config.toml
model = "CTC audio transcriber"
dataset = "melodies that start on their tonic, played by one synthesised instrument"
train_examples = 26041
gain_aug_db = 6
time_shift_ms = 50
input = "waveform_16khz"
tokenizer = "char"
vocab_size = 20
arch = "crnn"
norm = "batchnorm"
hidden_act = "silu"
depths = [1, 2, 1]
kernel_size = 5
wave_channels = 128
wave_strides = [10, 4, 4]
widths = [192, 192, 192]
rnn_width = 256
rnn = "lstm"
bidirectional = false
rnn_residual = true
rnn_layers = 4
optimizer = "cautious_adamw"
learning_rate = 0.0015
beta1 = 0.85
beta2 = 0.98
eps = 1e-08
ema_decay = 0.99
max_steps = 1100
batch_size = 64
epochs = 2.7
lr_schedule = "cosine"
final_lr_fraction = 0.01
warmup_steps = 50
weight_decay = 0.2
Rows from block 4, named by matrix and row number. Each number is 50 + 12 x the weight over its row's rms, rounded and kept within 0 to 99. All counts start at 0. After the name is the row's rms in percent of the matrix's.
# weight_ih_l0: LSTM input weights (gates i, f, g, o stacked) (model.rnn.0.rnn.weight_ih_l0, 1024x192), inputs 96-191
weight_ih_l0.65 108:46 45 67 60 59 49 51 48 53 59 64 50 50 28 66 53 37 45 54 78 63 65 31 53 33 52 30 34 45 38 45 50 33 49 55 51 52 54 69 64 45 48 58 68 58 46 30 66 56 56 38 27 36 43 38 41 62 74 32 35 50 51 36 47 59 41 54 64 41 69 59 59 65 43 63 42 43 63 54 58 53 47 44 72 39 44 60 59 26 72 38 55 35 48 61 36
weight_ih_l0.66 103:46 62 56 72 71 39 38 58 36 73 69 41 53 42 52 45 58 45 62 58 78 52 54 24 60 34 35 56 64 31 55 35 30 44 37 48 52 52 44 57 67 41 39 70 55 28 18 59 51 64 57 50 51 38 64 33 54 61 27 38 39 56 43 34 52 49 39 67 51 46 44 54 47 43 71 45 50 52 48 58 46 67 56 50 55 42 47 53 65 50 25 58 49 20 37 34
weight_ih_l0.67 102:58 64 51 38 59 72 72 25 63 37 51 35 35 48 47 60 56 40 47 53 66 39 63 36 45 42 42 50 54 61 55 76 40 39 65 45 46 42 43 51 45 54 65 35 56 79 78 35 52 34 71 32 38 44 61 67 63 49 36 32 74 52 27 52 44 56 51 55 56 63 37 42 30 52 60 65 51 43 29 75 35 60 61 42 62 47 72 59 49 63 39 44 32 64 69 44
weight_ih_l0.68 093:39 60 54 47 67 47 44 51 42 56 47 60 33 40 63 55 44 60 53 71 49 38 71 48 61 45 32 43 50 55 46 58 56 35 68 49 47 55 62 37 33 45 41 71 67 40 49 49 42 66 64 48 53 51 42 59 45 63 69 33 43 40 45 59 61 36 36 37 36 33 76 50 51 41 54 51 37 40 37 49 42 60 34 51 28 52 68 44 36 56 62 35 37 19 53 34
weight_ih_l0.69 087:66 34 66 44 49 65 32 45 56 41 67 32 62 55 36 37 62 69 45 63 64 33 35 27 65 43 70 37 50 39 57 43 55 44 67 55 57 66 35 66 68 52 40 45 31 33 49 44 38 36 67 46 36 31 39 58 55 51 41 24 60 53 67 47 77 62 49 70 65 34 48 64 45 72 70 32 59 46 43 42 43 35 46 39 59 51 39 46 60 50 45 35 42 45 41 46
weight_ih_l0.70 104:24 49 35 49 60 63 58 52 33 28 86 52 39 38 47 40 57 33 22 63 60 67 59 35 56 59 68 44 42 37 32 36 58 40 50 43 39 44 63 60 48 62 63 62 61 61 33 46 45 50 48 27 54 47 40 56 56 49 46 53 50 35 60 58 68 57 44 55 27 48 45 44 61 87 36 37 47 48 62 32 51 42 74 58 30 47 37 48 23 33 43 43 50 51 59 54
weight_ih_l0.71 094:36 39 53 50 52 57 51 45 74 66 56 64 57 35 57 43 59 67 61 65 68 71 47 62 59 34 71 58 46 60 36 61 70 36 39 74 51 63 37 50 37 48 21 42 53 41 34 46 26 54 72 52 71 32 37 46 41 51 65 44 47 41 32 25 34 59 38 32 46 37 53 49 34 40 52 31 64 49 46 55 62 48 55 69 36 53 45 53 37 46 30 58 43 39 33 42
weight_ih_l0.72 103:40 51 39 55 52 60 70 41 68 58 42 46 47 45 41 24 69 58 33 52 48 67 62 73 62 44 43 59 33 61 60 75 42 47 67 44 51 46 57 66 69 47 38 48 60 26 32 47 67 62 43 56 64 56 55 73 39 58 60 45 54 59 65 67 63 52 45 35 61 42 47 12 62 64 63 67 51 32 30 41 63 60 37 53 51 60 32 54 70 55 71 41 55 37 50 72
weight_ih_l0.73 098:46 42 42 71 59 60 41 41 54 59 61 78 44 31 79 47 32 55 71 51 77 38 43 40 67 69 58 37 35 42 52 49 53 42 40 64 44 59 50 36 45 36 52 59 68 63 55 39 51 53 50 40 30 55 61 52 69 59 40 29 53 27 46 62 45 39 38 41 37 46 44 61 66 31 55 26 66 43 49 48 40 39 28 35 43 52 43 60 79 63 37 43 32 41 55 45
weight_ih_l0.74 097:49 43 50 55 47 34 50 69 29 70 45 61 62 76 48 33 37 33 27 37 40 48 46 50 36 45 61 50 62 50 39 62 41 55 57 45 66 60 60 59 41 43 43 29 63 29 42 61 37 48 40 38 54 66 42 46 66 43 52 69 56 48 52 58 44 44 39 42 65 39 48 42 40 72 55 62 63 30 45 60 64 34 33 42 54 56 35 62 67 45 63 48 57 52 70 51
weight_ih_l0.75 101:42 48 47 39 36 47 90 31 30 65 55 66 36 51 63 36 60 47 33 40 45 57 52 53 57 37 64 59 40 42 51 61 52 46 57 71 46 60 54 76 51 46 72 40 32 27 52 56 45 41 56 58 34 46 59 67 43 56 78 59 38 41 61 66 55 52 64 35 35 55 35 61 60 56 66 62 40 45 57 26 45 41 39 61 68 45 50 34 39 75 29 38 48 37 49 81
weight_ih_l0.76 106:73 38 46 55 40 61 47 87 32 59 35 35 52 63 54 64 49 54 42 37 51 41 68 48 31 60 62 64 67 61 57 27 55 53 40 38 48 46 57 58 48 51 61 61 45 32 59 37 50 72 51 40 56 36 44 37 43 59 39 51 35 49 35 56 46 28 32 45 54 55 45 51 59 32 67 47 58 62 75 37 67 52 43 47 58 49 67 41 41 43 28 57 33 68 38 34
weight_ih_l0.77 106:62 28 28 45 38 60 45 71 44 46 54 39 67 55 69 43 32 53 35 42 61 44 69 53 44 60 41 32 32 58 60 43 64 39 41 47 35 35 51 45 42 45 54 46 36 36 59 45 48 78 54 64 55 54 59 42 61 51 38 45 60 39 56 71 50 42 38 38 65 61 42 53 59 65 69 42 54 34 62 59 65 39 12 52 42 52 44 46 36 56 36 51 40 77 63 55
weight_ih_l0.78 098:46 62 55 63 45 44 39 56 53 60 39 42 51 71 47 64 54 40 39 49 43 28 43 32 58 55 20 32 67 33 57 56 41 35 59 37 62 36 25 40 57 65 42 40 54 62 60 33 36 52 66 70 48 54 65 38 59 40 37 50 60 33 42 47 58 70 61 42 44 60 62 42 30 34 55 53 55 37 56 63 74 44 33 52 48 71 54 55 36 70 31 67 34 44 29 53
weight_ih_l0.79 120:37 46 39 53 34 60 41 74 48 37 57 29 50 61 54 47 44 37 23 43 62 48 66 58 53 56 47 75 54 30 36 68 65 73 59 56 39 68 49 53 50 41 58 52 57 46 63 41 36 54 44 50 36 28 46 65 52 44 46 53 42 41 43 59 26 61 76 55 45 35 36 51 53 47 48 67 46 46 63 47 52 48 53 53 54 23 53 39 40 72 64 39 66 50 63 34
weight_ih_l0.80 094:50 53 62 69 54 33 26 62 43 81 33 47 41 66 61 45 64 55 55 47 49 41 66 41 53 51 69 56 51 40 61 46 29 47 47 31 40 59 44 60 44 63 56 50 72 53 52 64 44 70 64 39 42 39 49 60 47 33 50 44 66 68 28 43 31 58 80 41 53 59 36 35 69 54 43 47 41 41 45 70 57 60 69 58 59 31 49 70 59 40 26 41 66 53 40 34
weight_ih_l0.81 100:45 61 54 56 48 43 55 80 58 88 33 37 32 49 37 71 52 42 62 48 19 45 42 63 64 54 39 83 68 53 43 42 62 59 42 54 65 67 62 45 59 37 61 23 42 64 62 50 63 47 38 34 56 40 57 39 44 56 34 62 51 39 61 46 37 73 56 44 64 60 39 48 39 56 29 41 39 60 54 54 57 46 28 46 54 49 69 37 32 65 61 57 58 52 46 40
weight_ih_l0.82 103:39 56 65 32 47 79 45 74 54 53 47 45 40 39 60 27 55 41 18 59 67 42 44 62 44 60 42 46 36 55 53 42 43 57 44 35 64 64 54 43 49 43 39 69 46 48 25 53 45 62 37 39 40 31 66 33 45 42 39 47 41 35 46 43 59 72 38 48 41 62 40 72 63 69 54 32 51 37 50 35 48 52 52 70 33 39 42 39 57 51 58 43 61 51 44 59
weight_ih_l0.83 105:33 56 40 67 74 53 68 66 44 81 38 58 38 41 62 45 66 62 61 60 34 37 52 42 62 71 42 66 39 28 41 56 48 48 51 56 58 38 55 73 58 63 42 37 38 41 34 40 59 50 36 33 37 45 52 51 45 53 52 41 41 59 58 48 54 51 64 44 41 55 31 32 51 42 52 58 59 50 59 49 53 34 60 68 69 58 23 64 54 48 28 61 53 56 41 40
weight_ih_l0.84 101:58 42 66 47 68 61 55 51 34 52 45 31 32 72 60 54 44 52 49 44 69 50 51 53 43 36 75 48 54 51 61 55 58 62 49 49 58 72 44 63 52 65 34 58 40 68 26 68 40 51 43 55 45 66 18 41 45 52 46 52 61 46 38 39 65 59 43 40 60 50 48 41 46 58 62 47 35 31 69 46 30 63 44 53 36 49 68 61 57 43 56 62 60 49 74 51
weight_ih_l0.85 096:61 55 41 46 51 74 35 36 52 72 58 69 44 66 32 56 30 55 62 56 53 51 35 50 49 42 63 43 64 45 70 61 62 45 35 66 63 35 30 54 61 54 73 77 54 64 64 26 30 67 58 52 61 58 66 34 59 49 54 35 58 48 39 51 52 38 68 47 50 50 50 59 51 60 54 38 47 37 56 67 55 60 40 57 36 32 51 50 51 55 33 44 41 63 42 48
weight_ih_l0.86 110:41 52 30 42 64 54 24 57 60 59 41 61 47 50 67 52 64 56 42 40 71 50 36 48 38 68 39 23 45 61 50 47 39 62 61 57 40 63 68 42 53 59 50 51 41 21 44 68 55 71 31 62 44 67 61 69 38 28 45 36 61 47 48 67 50 59 61 74 46 50 57 26 63 66 56 53 47 30 49 49 50 42 42 49 52 62 56 49 32 44 54 67 61 53 66 35
weight_ih_l0.87 104:44 35 70 58 67 45 40 40 54 40 64 21 53 37 58 54 56 47 53 77 63 54 32 57 54 42 50 59 45 49 51 60 34 58 32 44 44 52 58 62 42 66 65 51 44 49 49 71 49 69 46 55 50 35 56 36 53 47 42 51 69 70 42 33 63 72 36 52 62 66 56 72 53 39 39 45 37 52 47 50 38 53 37 42 47 39 35 46 43 49 67 50 37 35 63 24
weight_ih_l0.88 100:60 26 66 48 47 47 44 57 35 37 62 33 57 63 61 63 35 51 61 36 44 64 58 35 62 64 59 51 37 48 69 44 48 46 36 57 65 69 58 60 63 50 47 47 50 38 34 57 27 55 60 56 47 55 55 37 59 34 44 63 54 30 41 36 36 54 50 70 31 44 28 57 71 27 42 39 35 33 80 47 49 27 54 43 35 36 53 57 34 36 44 60 53 51 34 56
weight_ih_l0.89 106:52 59 50 47 72 63 45 63 27 69 55 48 57 59 69 75 52 46 63 60 52 28 56 35 52 50 53 62 81 48 51 38 41 40 63 74 72 31 69 48 35 63 51 46 35 53 32 57 39 71 54 38 41 34 48 52 46 34 42 43 56 60 79 48 46 54 62 43 42 39 30 37 49 39 35 49 44 54 64 40 60 36 57 49 58 27 41 52 39 45 44 47 56 49 34 39
weight_ih_l0.90 103:47 60 40 26 71 53 50 40 45 52 37 41 38 24 42 38 37 68 64 77 55 54 63 50 63 32 58 40 56 54 68 49 74 39 43 50 56 39 39 31 47 73 47 69 64 35 60 40 26 59 53 40 32 39 62 45 51 54 49 53 60 46 30 34 45 55 57 61 38 30 30 54 67 43 50 33 51 43 44 60 40 58 62 69 50 55 35 49 36 25 60 59 72 53 73 37
weight_ih_l0.91 094:35 54 32 53 39 48 48 49 48 39 35 54 58 42 57 35 49 34 27 44 44 58 56 64 35 53 44 84 42 59 49 59 52 56 54 44 33 45 36 41 59 57 55 53 51 53 36 53 36 45 41 52 39 76 35 51 46 59 32 59 71 74 62 31 36 49 37 63 43 41 60 64 38 38 35 57 56 77 74 48 59 53 56 45 45 48 52 57 70 38 63 58 48 45 57 44
weight_ih_l0.92 094:56 61 77 46 54 68 51 60 65 56 36 46 75 39 56 48 54 41 54 58 38 29 59 71 64 41 51 53 38 72 44 35 52 42 56 80 34 34 58 25 38 23 45 35 39 59 49 58 31 66 33 62 56 64 62 33 32 29 58 40 47 58 28 44 28 75 63 22 61 46 54 55 65 56 41 35 46 53 51 39 47 48 31 35 53 54 70 62 52 52 45 52 53 42 62 56
weight_ih_l0.93 104:54 59 60 40 66 60 40 45 35 59 65 68 67 53 51 51 60 35 46 58 71 48 44 31 42 56 32 53 56 68 58 36 37 43 49 40 63 54 54 44 51 50 36 44 25 50 31 36 42 64 60 48 68 55 58 30 65 56 45 60 41 59 37 43 29 61 48 61 68 70 46 52 70 37 50 37 56 43 61 52 53 56 21 43 52 60 49 36 63 48 52 50 46 29 47 46
weight_ih_l0.94 100:58 43 54 36 65 51 53 42 46 55 21 48 52 45 59 82 71 61 52 68 58 60 30 67 39 41 49 68 80 30 28 56 57 43 70 37 41 63 57 31 57 51 36 38 49 63 48 54 48 57 71 53 46 25 37 51 32 61 45 42 52 37 65 24 65 47 47 47 30 42 36 64 52 32 52 47 42 33 32 60 62 59 60 64 48 50 43 43 56 36 61 53 59 51 56 47
weight_ih_l0.95 112:56 59 39 43 68 58 56 49 29 57 37 61 70 44 53 61 46 69 83 49 47 34 62 52 63 54 38 42 39 34 72 51 30 61 53 85 46 52 63 50 44 43 52 55 66 44 41 62 41 62 47 61 59 47 27 62 49 35 36 29 53 35 64 54 32 65 47 41 42 58 51 22 54 42 29 24 30 38 34 59 63 39 55 35 67 49 44 72 55 64 42 51 41 53 52 47
weight_ih_l0.96 103:44 45 41 71 66 45 40 29 70 54 43 50 33 48 55 50 39 57 75 50 59 48 50 67 58 57 43 61 51 45 55 46 61 75 32 48 69 37 66 35 24 55 65 40 41 44 40 75 47 58 26 37 31 59 44 59 51 55 51 41 64 57 43 48 39 33 72 54 55 44 56 50 68 40 34 42 59 44 56 58 63 38 46 44 40 31 31 72 19 56 62 63 56 55 73 58
weight_ih_l0.97 098:56 56 58 65 45 46 38 72 33 38 74 32 54 39 70 53 72 52 47 49 41 57 26 50 59 37 47 43 34 35 50 50 29 51 60 62 54 70 68 57 37 64 66 66 61 29 21 41 54 64 47 42 44 42 39 47 63 46 47 46 54 50 37 63 33 36 63 70 60 61 59 59 57 55 35 55 58 60 40 64 39 49 34 42 61 30 45 33 60 66 29 59 70 44 38 46